python train.py --qk_norm=true --layers=14 --final_lr_fraction=0.1
Rows from block 5 of a small multi-label audio tagger, named by matrix and row number. Rows with one number belong to one neuron. Each number is 50 + 15 x the weight over its row's rms, rounded and kept within 0 to 99. All counts start at 0. After the name is the row's rms in percent of the matrix's.
After each neuron's rows are labels from the 100 clips, of 14976, where the neuron reaches its highest value: "strongest on" is what is common among them. Only what is clearly more common there than usual is listed. The data: phrases spoken by 400 fixed synthetic voices. In brackets: how many of the 100.
# fc1: first MLP up (model.blocks.5.ff1.fc1.weight, 512x128), inputs 64-127
# fc2: first MLP down (model.blocks.5.ff1.fc2.weight, 128x512, transposed), outputs 64-127

fc1.434 196:43 61 68 42 33 61 58 42 61 90 37 25 38 51 68 25 31 50 58 39 47 58 63 67 53 27 63 48 24 60 59 51 45 31 14 63 23 09 39 50 35 32 38 63 46 55 63 61 67 60 57 68 46 44 72 56 63 52 46 59 70 76 26 52
fc2.434 267:32 42 57 31 61 56 55 23 63 49 63 36 21 54 31 30 85 30 76 58 62 46 63 59 43 61 36 38 42 46 33 40 31 82 54 49 65 26 30 53 35 27 27 62 36 39 58 49 44 42 54 47 55 62 32 50 33 37 44 55 29 63 15 53
strongest on: child-like voice (70); thin (high-pass) (38); pink noise (30)

fc1.346 199:45 43 89 47 61 76 72 62 59 63 53 46 67 49 66 47 35 58 36 41 34 64 80 49 66 43 67 38 38 60 64 55 46 50 33 44 32 64 52 54 32 40 67 58 83 46 47 51 47 80 58 42 57 26 47 55 57 52 20 49 51 46 25 43
fc2.346 262:49 83 41 51 58 53 37 39 40 58 49 38 45 38 36 62 30 53 58 57 59 42 48 50 73 74 71 52 29 68 54 29 71 41 55 56 58 31 63 22 73 68 54 69 46 69 28 45 70 57 71 43 56 58 70 99 56 55 51 73 38 25 57 38
strongest on: /ɝ/ (69); child-like voice (47); /tʃ/ (42); clipping (37)

fc1.23 268:66 51 42 58 39 46 71 44 76 49 45 44 56 59 31 67 63 42 19 38 32 46 37 64 63 33 24 51 50 51 70 69 46 53 42 53 36 55 59 51 51 59 57 82 53 54 36 46 27 70 40 73 49 49 37 44 49 76 61 38 35 36 42 53
fc2.23 361:56 62 53 51 39 27 55 50 61 59 45 50 38 45 46 70 48 33 32 37 61 51 53 67 43 28 45 61 44 75 72 67 44 36 80 67 45 61 45 41 76 34 38 70 38 78 40 48 60 43 79 25 37 70 41 66 37 62 60 45 60 45 15 58
strongest on: /p/ (100); deep voice (65)

fc1.501 164:73 51 65 43 43 36 40 45 55 56 41 30 68 32 60 38 84 44 39 53 54 33 55 66 55 60 44 44 62 43 99 81 37 53 46 61 51 65 67 37 54 43 48 61 56 58 65 65 54 60 62 45 34 48 43 51 74 45 62 49 48 58 44 47
fc2.501 182:37 50 77 45 52 67 53 22 48 32 55 75 49 58 48 41 25 63 47 47 41 63 80 48 57 42 48 54 75 57 50 31 38 45 44 47 58 24 70 64 10 27 65 59 56 47 41 45 62 58 57 56 52 75 58 45 61 43 52 48 32 53 62 21
strongest on: deep voice (94)

fc1.27 171:80 44 42 35 42 61 67 60 66 48 48 56 73 63 56 57 52 54 34 38 27 26 53 69 44 38 52 36 57 50 90 58 37 46 56 49 30 66 30 46 60 62 39 53 77 62 46 56 51 54 44 51 47 41 59 56 85 79 45 66 44 61 63 20
fc2.27 179:53 26 37 69 52 41 54 73 57 27 37 27 62 76 70 65 60 49 43 81 53 59 46 52 12 46 37 65 09 55 37 99 56 87 45 54 71 53 43 59 40 33 77 44 53 38 36 27 44 45 49 56 45 40 67 54 63 33 51 38 50 57 48 53
strongest on: /p/ (80); /ʌ/ (41); muffled (low-pass) (38)

fc1.298 229:27 56 70 58 20 63 54 57 45 52 37 28 50 68 62 23 49 46 64 50 39 48 42 60 45 56 54 48 64 67 52 54 49 72 22 46 43 25 28 52 32 43 63 60 35 48 61 58 48 57 53 65 45 40 80 68 60 56 38 81 69 77 03 58
fc2.298 327:27 58 41 39 62 50 64 31 71 36 61 38 36 45 24 59 69 55 48 51 62 32 55 52 56 57 21 36 47 54 40 58 39 75 65 50 54 40 47 49 34 47 33 58 37 41 56 39 51 63 57 47 33 45 30 52 62 34 50 47 37 36 40 50
strongest on: child-like voice (82); pink noise (35); clipping (34)

fc1.121 228:33 57 56 52 28 61 64 31 44 66 56 59 72 70 26 66 45 54 31 42 28 73 48 52 83 27 43 64 55 50 37 50 41 42 44 40 32 21 45 64 40 12 62 78 68 58 44 57 38 43 39 36 64 59 72 37 48 65 59 69 31 54 59 29
fc2.121 309:66 34 59 51 18 41 51 55 37 53 44 74 46 67 87 45 57 55 49 21 33 47 42 57 19 45 46 40 72 72 43 49 44 49 51 33 24 65 47 45 44 25 64 51 51 59 57 34 61 58 47 40 39 53 41 23 39 88 51 30 54 64 56 45
strongest on: child-like voice (85); reverberation (72)

fc1.119 131:51 89 68 38 50 65 33 54 63 79 49 49 45 69 46 30 91 56 43 37 27 33 62 37 43 41 41 34 59 58 83 56 48 64 31 64 36 42 32 25 43 44 55 54 61 65 62 77 40 62 82 68 47 57 48 65 76 67 65 29 40 34 44 45
fc2.119 158:48 24 67 66 48 39 35 43 49 44 70 31 32 38 53 31 51 49 49 59 68 40 39 39 61 48 25 68 74 34 48 39 52 58 23 80 39 69 34 59 40 52 30 48 64 33 34 38 53 46 38 43 66 40 25 26 57 37 74 70 45 61 45 41
strongest on: deep voice (96)

fc1.452 168:47 47 58 53 66 63 48 50 74 62 53 52 57 67 39 51 36 71 28 30 09 55 76 56 64 40 57 41 73 37 77 51 45 45 57 42 19 44 50 44 52 32 76 69 62 62 55 78 52 69 47 42 42 25 44 54 59 65 17 42 31 24 50 24
fc2.452 201:75 40 32 53 51 45 59 67 58 32 74 49 33 44 54 34 88 35 55 58 65 51 16 45 22 65 43 56 21 56 62 56 77 71 49 26 46 78 34 55 60 78 64 32 67 32 47 42 59 29 37 43 45 63 66 45 73 67 35 63 34 59 65 67
strongest on: /w/ (68); low voice (66)

fc1.189 263:41 45 57 49 42 41 46 57 51 51 33 43 46 49 82 37 48 36 29 38 40 47 49 35 53 26 62 46 52 39 75 32 70 22 44 67 52 41 49 39 48 52 48 49 57 46 40 65 74 99 67 22 50 42 21 69 44 55 28 06 45 47 43 52
fc2.189 384:61 66 49 58 64 25 47 38 38 53 41 37 75 41 58 15 56 33 55 41 27 71 63 47 63 35 51 54 33 60 63 32 65 30 21 67 31 34 30 42 51 71 41 51 68 58 19 73 33 63 67 31 53 50 91 54 57 69 62 56 69 32 42 68
strongest on: /w/ (100); deep voice (85); pink noise (33); white noise (32)

fc1.248 190:58 58 52 57 41 44 56 42 62 36 28 56 56 46 74 38 74 59 55 20 29 41 49 48 40 12 51 63 67 43 82 63 49 13 48 54 43 43 52 31 15 24 47 52 48 50 52 43 71 48 61 36 46 34 11 82 64 66 36 04 35 51 48 51
fc2.248 229:67 42 57 40 68 41 43 55 41 80 40 26 61 24 76 42 59 48 50 50 26 62 76 48 77 40 34 34 20 55 56 32 69 24 33 54 38 51 65 49 77 69 53 38 89 47 26 59 57 66 54 70 61 52 68 37 49 65 50 52 36 49 51 44
strongest on: deep voice (82); /w/ (74); white noise (68)

fc1.404 222:27 44 63 56 32 59 56 69 60 79 49 22 38 47 72 34 42 48 41 39 49 53 58 73 55 33 71 33 31 71 52 52 50 46 38 39 46 31 26 49 43 49 52 48 54 54 52 45 67 52 45 54 48 27 74 36 58 67 38 66 71 62 08 42
fc2.404 314:23 40 53 30 54 74 55 27 66 56 65 42 44 46 56 42 62 51 58 42 50 53 66 54 57 59 37 33 67 36 34 48 21 90 49 41 31 38 44 50 39 33 43 62 20 58 72 60 43 53 70 58 50 45 41 56 31 40 43 39 18 50 38 58
strongest on: child-like voice (87); clipping (48)

fc1.118 087:48 49 77 26 58 62 45 61 61 46 26 31 60 49 29 26 74 72 35 31 23 58 87 55 37 36 47 12 68 72 51 38 50 69 52 67 36 37 53 46 28 47 49 47 54 63 61 56 36 91 67 50 30 35 60 65 59 53 51 68 45 33 47 61
fc2.118 078:46 30 34 58 45 62 43 51 67 61 45 38 72 46 28 54 66 73 75 57 46 24 31 46 63 88 13 38 54 45 41 41 50 49 19 53 41 64 54 35 63 64 75 40 20 57 62 55 67 58 30 32 40 50 59 50 33 46 44 45 27 59 84 46
strongest on: /ɝ/ (95); child-like voice (81); mains hum (41)

fc1.57 141:51 71 76 36 36 54 64 46 70 60 42 45 62 46 34 65 55 76 39 22 38 61 53 81 58 33 63 58 63 58 79 78 34 55 59 55 34 52 62 44 14 12 46 57 59 53 65 50 59 63 51 58 48 48 56 49 71 61 22 41 23 60 33 40
fc2.57 163:32 52 27 49 75 41 63 15 58 56 52 31 57 24 43 40 62 53 36 57 66 46 85 42 60 47 40 39 61 51 31 52 51 39 64 61 48 21 61 38 91 61 22 51 47 41 59 88 47 26 49 51 39 70 31 51 40 38 66 56 26 41 58 58
strongest on: deep voice (69)

fc1.158 266:53 45 94 40 69 59 61 47 84 61 60 34 44 28 17 66 71 59 53 52 48 25 83 62 54 56 27 41 46 47 53 60 52 64 58 31 53 48 28 44 31 58 56 42 77 55 41 42 54 55 50 35 62 44 32 39 55 56 40 23 33 52 24 45
fc2.158 370:19 52 45 63 89 49 58 40 74 43 59 38 39 17 75 45 47 68 45 33 46 56 62 41 41 26 55 50 77 49 44 48 59 51 43 27 51 46 52 34 34 45 45 64 49 58 57 64 51 64 84 78 15 45 38 49 61 19 57 34 57 31 35 45
strongest on: clipping (100); /oʊ/ (82); deep voice (74)

fc1.64 200:65 52 59 17 56 43 45 66 52 33 34 76 66 65 57 39 42 53 39 25 17 45 62 53 49 23 47 33 49 56 89 39 34 44 41 47 25 17 50 23 51 51 47 49 77 68 49 70 61 65 67 33 45 45 41 47 52 66 51 25 41 45 41 57
fc2.64 267:59 27 66 28 69 59 41 43 48 57 54 30 54 57 59 38 49 41 57 70 38 59 55 61 42 61 47 52 58 74 44 65 49 58 45 37 31 33 39 37 45 73 58 52 53 52 45 50 30 65 04 61 56 47 52 40 63 79 49 61 86 47 46 35
strongest on: /w/ (100); /i/ (63); deep voice (62); text has "wheel" (29)

fc1.304 271:66 36 90 65 52 61 38 60 33 40 55 50 37 49 80 59 38 46 65 43 47 54 34 56 41 69 60 53 58 59 49 45 41 45 35 39 62 35 53 43 37 53 47 36 56 45 42 57 69 70 37 41 47 24 50 47 44 47 40 25 52 34 19 45
fc2.304 383:45 51 51 64 32 44 59 52 13 65 79 70 61 45 71 67 23 69 30 69 55 52 58 63 63 42 59 31 74 78 35 53 41 60 29 51 49 29 77 50 46 58 66 59 67 61 81 56 60 61 57 63 36 30 65 30 64 41 74 13 46 38 40 36
strongest on: clipping (90); deep voice (68); /ʌ/ (40)

fc1.33 144:59 54 83 59 38 63 44 85 56 62 72 77 51 50 48 42 49 63 26 21 39 43 62 50 51 48 49 41 57 64 91 32 46 48 70 52 30 27 36 49 40 61 67 59 56 56 75 55 39 62 52 50 41 64 46 56 58 60 36 48 44 51 40 32
fc2.33 154:58 32 48 37 52 56 34 60 33 49 85 42 49 35 40 54 45 67 43 63 54 59 64 65 58 58 62 37 85 48 26 37 33 51 50 60 56 55 69 56 73 30 64 40 49 40 48 37 74 51 62 76 33 40 67 59 50 43 36 31 42 41 50 48
strongest on: /p/ (71); text has "repeat" (26)

fc1.287 148:65 65 50 25 37 57 60 71 62 47 42 48 56 57 30 30 55 52 61 43 22 43 56 76 45 48 32 26 60 83 82 62 38 45 41 65 37 12 43 40 29 42 42 62 51 35 54 35 57 61 57 59 54 55 57 78 78 68 55 42 36 48 46 48
fc2.287 160:35 15 39 32 49 45 63 83 34 52 43 54 43 72 59 41 68 54 62 43 49 46 33 37 41 54 65 43 56 22 35 42 25 67 91 66 41 38 43 75 33 39 21 63 35 45 84 48 64 40 47 41 28 62 33 27 51 50 57 67 35 64 57 46
strongest on: child-like voice (91); /ɪ/ (79)

fc1.487 140:53 76 71 08 24 46 72 43 66 69 34 53 54 54 45 59 63 54 23 42 21 41 44 66 66 51 56 28 65 66 73 57 42 52 50 42 13 50 22 52 49 63 54 56 51 60 28 45 54 71 51 55 51 49 33 60 46 91 51 55 36 49 58 36
fc2.487 163:55 58 50 58 23 35 67 44 62 63 23 46 51 30 23 50 70 67 51 80 49 16 32 35 48 55 34 41 74 63 82 56 49 58 58 59 40 61 36 32 55 36 52 60 52 50 60 79 54 56 61 36 42 49 20 52 68 36 41 32 60 81 48 58
strongest on: /p/ (94)

fc1.40 159:48 43 92 37 48 54 52 39 70 67 61 32 62 68 45 58 61 62 23 30 22 42 80 79 63 51 54 19 68 62 58 36 55 41 13 53 27 62 41 41 51 37 59 55 48 66 61 53 57 72 55 56 44 39 64 49 63 53 61 44 45 42 46 37
fc2.40 142:26 50 49 30 62 49 30 45 84 65 52 56 53 57 54 35 66 42 47 71 52 48 45 64 75 44 37 43 49 52 83 56 24 55 56 43 36 45 36 45 40 55 51 69 52 22 49 65 42 79 50 50 36 27 38 38 78 41 43 62 99 31 44 43
strongest on: clipping (31)

fc1.66 251:52 56 85 69 52 72 61 54 52 67 57 14 27 53 27 35 89 53 54 48 36 30 61 51 65 57 40 42 42 57 63 35 56 64 27 37 49 32 37 65 42 42 43 64 60 47 77 45 57 68 46 57 31 34 76 41 51 50 37 59 40 44 35 43
fc2.66 349:25 35 31 29 42 37 60 33 39 60 36 50 64 34 29 59 49 51 37 67 49 56 50 48 85 29 38 37 54 46 41 77 32 99 67 47 64 47 26 49 49 66 37 56 75 64 52 55 44 50 67 46 60 27 59 25 59 41 73 53 49 27 37 55
strongest on: child-like voice (85); clipping (58); pink noise (36)